A small image captioner, trained from scratch.
Model: 5.31M parameters, 24-pixel images, encoder norm layernorm, encoder activation swiglu, encoder width 160, decoder layers 8.
Training: 4400 steps, batches of 64.
Data: trained on pictures of board games with random positions, seen at a slant, 97500 training examples, 2.9 epochs.
Rows from block 8 of the image encoder of a small image captioner, named by matrix and row number. Rows with one number belong to one neuron. Each number is 500 + 40 x the weight over its row's rms, rounded and kept within 0 to 999. All counts start at 0. Numbers have three digits each. After the name is the row's rms in percent of the matrix's.
Before each neuron's rows are labels from the 100 images, of 14976, where the neuron reaches its largest size: "responds to" is what is common among them; "peak on" is the class under the peak. Only what is clearly more common there than usual is listed. The data: pictures of board games with random positions, seen at a slant. In brackets: how many of the 100, against the usual share in percent.
# gate: MLP gate (encoder.blocks.8.mlp.gate.weight, 480x160), inputs 0-79
# fc1: MLP up (encoder.blocks.8.mlp.fc1.weight, 480x160), inputs 0-79
# fc2: MLP down (encoder.blocks.8.mlp.fc2.weight, 160x480, transposed), outputs 0-79

responds to: nearly full (74 vs 34); discs in an upright rack (57 vs 16.4)
peak on: table (80 vs 40.5)
gate.152 092:539490434453534465507476490492550486549475526512534495525609514451480453511549529454464531482501550496547548416508556605521479498460457491545495524499521419556591510533503523515479411534498510472482494431497535496573465495457481548534530500
fc1.152 094:526506520481505449538479448512550473542490535503471489476527476432497516465572517475479527515515550454475580476495563595482532496459495484602422543476559450526573475460470523543479445480503534475444495414530541498563466479477537559516507524
fc2.152 086:482422445462496531482502444537450515439515452450540533542427498425534521563551540489473457500454457575482563474544487485455466487513528553520512552482470484523483556483478447532484554463505509496441539335451436501496524499522468454514515491

responds to: nearly full (60 vs 34)
peak on: table (90 vs 40.5)
gate.397 113:486553485524437456519422462462494494457470534456514514483538496488591508510517512531474601518495479498397557481497548480484480412492566486489481544536437438585483401470468554495549514476512506515545497493479483446515542550559499410449476469
fc1.397 109:436579434463492483449600499472520479513507497524511503549552455490578497516518468497480522489546578543461550499525507579433489517549549484555452467463467477508563448530457493453546497603554487520482450545532421490456599460606548486545534476
fc2.397 108:512580527515480523512478497427486535464462443492483560536554535527519460482466534572504474501426449536491412446639499487564496444514508518487474422550535468486493568451418546469465552555495471526552440504519408460527418438491497518553495574

responds to: discs on a green board (70 vs 16.9); nearly full (62 vs 34)
peak on: table (70 vs 40.5)
gate.215 101:515516514535470549527520554519502505579512461502501527443547485549431497511389492488556440499567478535550526470469525487582516529494505505521474525557453410468461485567500522500552456510557508411517456504454600493510444500485536438525467612
fc1.215 095:486475468479559425496496543466458498428466523492501501576488516470575463500629487525470515550406530446510478489531459524488570444496512497505565499456465576531546540457493472499439513517478517575500564479529397574515531520536455502505532354
fc2.215 094:500549492485538472488476447498484483494521447499497498508531504596522472557475472468469523503560403516498565495485578500581506454527501486498498515535437587514531528467476538514447548498482560485502462485488548434552564483498488508475488494

responds to: discs on a green board (66 vs 16.9)
peak on: table (99 vs 40.5)
gate.181 090:459548602586438439561457517538495531586490532498521514470467450519471476502448412475468530453528505459472530469576503484533534483519511512501529447596483539539475470524534502504465486486590447501453573515582450510522490551518484513540538489
fc1.181 093:466526536574444428544479488558506527541495563471517480455457509481468475504447404489454516445508486492458508470548505485503564504475499500494521409574488579561482454537535528491447470513564434507475564491595447480503504526501462522532505500
fc2.181 099:486539497487463476528489512547611523487485524488513493507469552529574506574514421517515474494480429542571463457423512471477488530479506437503531540544521507581542467455541478526490473519483495589497431485514449411557462457520516524511581486

responds to: discs on a green board (78 vs 16.9)
peak on: table (98 vs 40.5)
gate.124 101:512537507484496537556496474545521512462530476415508516518505510450415587525497549545561521457533480505524493512487487499494501452454479474562505539492466549499544459528494476477540420508542603516504410457490458518514488437483564456520456576
fc1.124 094:475508519507519488450483447540445496553498453474502459466524568507519518401486441451490506507492500523501417520476557489510464525491453539449499499556502562498558461421520517547540507493516443466552534518499526588471500549533519526485501465
fc2.124 089:530442519482511492519548507504517579522486474521522533482528501513558499537479533470499484499564607443410492497510494518478515585461474465373473490535479557484533524482426510545542459501484510499497518488558484551485520528534462516468460499

responds to: discs on a green board (90 vs 16.9)
peak on: table (100 vs 40.5)
gate.25 085:534459500545505471594493425481546485501453492480490499385465607554515480545516480520531452531525471512537578499520428496491474485485446434523476478436461486489488483523561475527418479553525468559490473522470427547462531446499474477576422570
fc1.25 097:547542508494431524455473474467506474452497545579489519561479493513524378470524563469543508472492558511543511458445510496557475525570502549501510541516522569534509443485508508498476515472503472480486563551479519477478449480490502524461533546
fc2.25 097:527482556490548513564551501481541542563496557457449429508515479523517448493487531488578505484466547499453489581564583530531493491496463511519491564549519480456563518490452523558516572452552488520532585475497566537521531497520563511445496433

responds to: discs on a green board (86 vs 16.9)
peak on: table (70 vs 40.5)
gate.99 106:536509472493443449450437511476518491527469520500460503542546577546531429495487524550519417552582543499546515459492471482492437446487561490520530494615525434566547462502433570472531489511481505448474462499557512512448518545479524510558423530
fc1.99 107:458474471489591533534555502546474517510556481504530487488463441446488579490507511460479592438457438509458461576497505502479593522545442517479497512404485608482503538519539418509460516474518515517504543510474451532555513468502443492455583445
fc2.99 110:501449511542495477552508520491462435481479553427413460520520477513470499510493475446499495511560515465492511497538646495542464449392570425588501575558443495521456453491563526502519509561500533497459481492466457504512524577507507578410509502

responds to: discs on a green board (49 vs 16.9); discs in an upright rack (37 vs 16.4)
peak on: table (77 vs 40.5)
gate.139 091:463537536407523543610534442536492468440521520528501491501457505450520480526496447495456440517552567524509503543523520514463456563527580485545559540454472470557516497495476490442500529496417554590507419499515466483545503517501462543552470550
fc1.139 085:547494502473603530557492537536513491490518478556536507459455489467481484491535472469462461515541518511440504560480571525491433543542578545519464554473511463521466522475459511458542482399511507527441442429472464531517517508496511512551408465
fc2.139 092:567518536592535486520493552550447504521509429455559517482525514503467493475486488388552487453566474462511424486532404497473473457585570554461468455547572505534461537479591494467517480496501466587548549476536503498535444485544525508465501509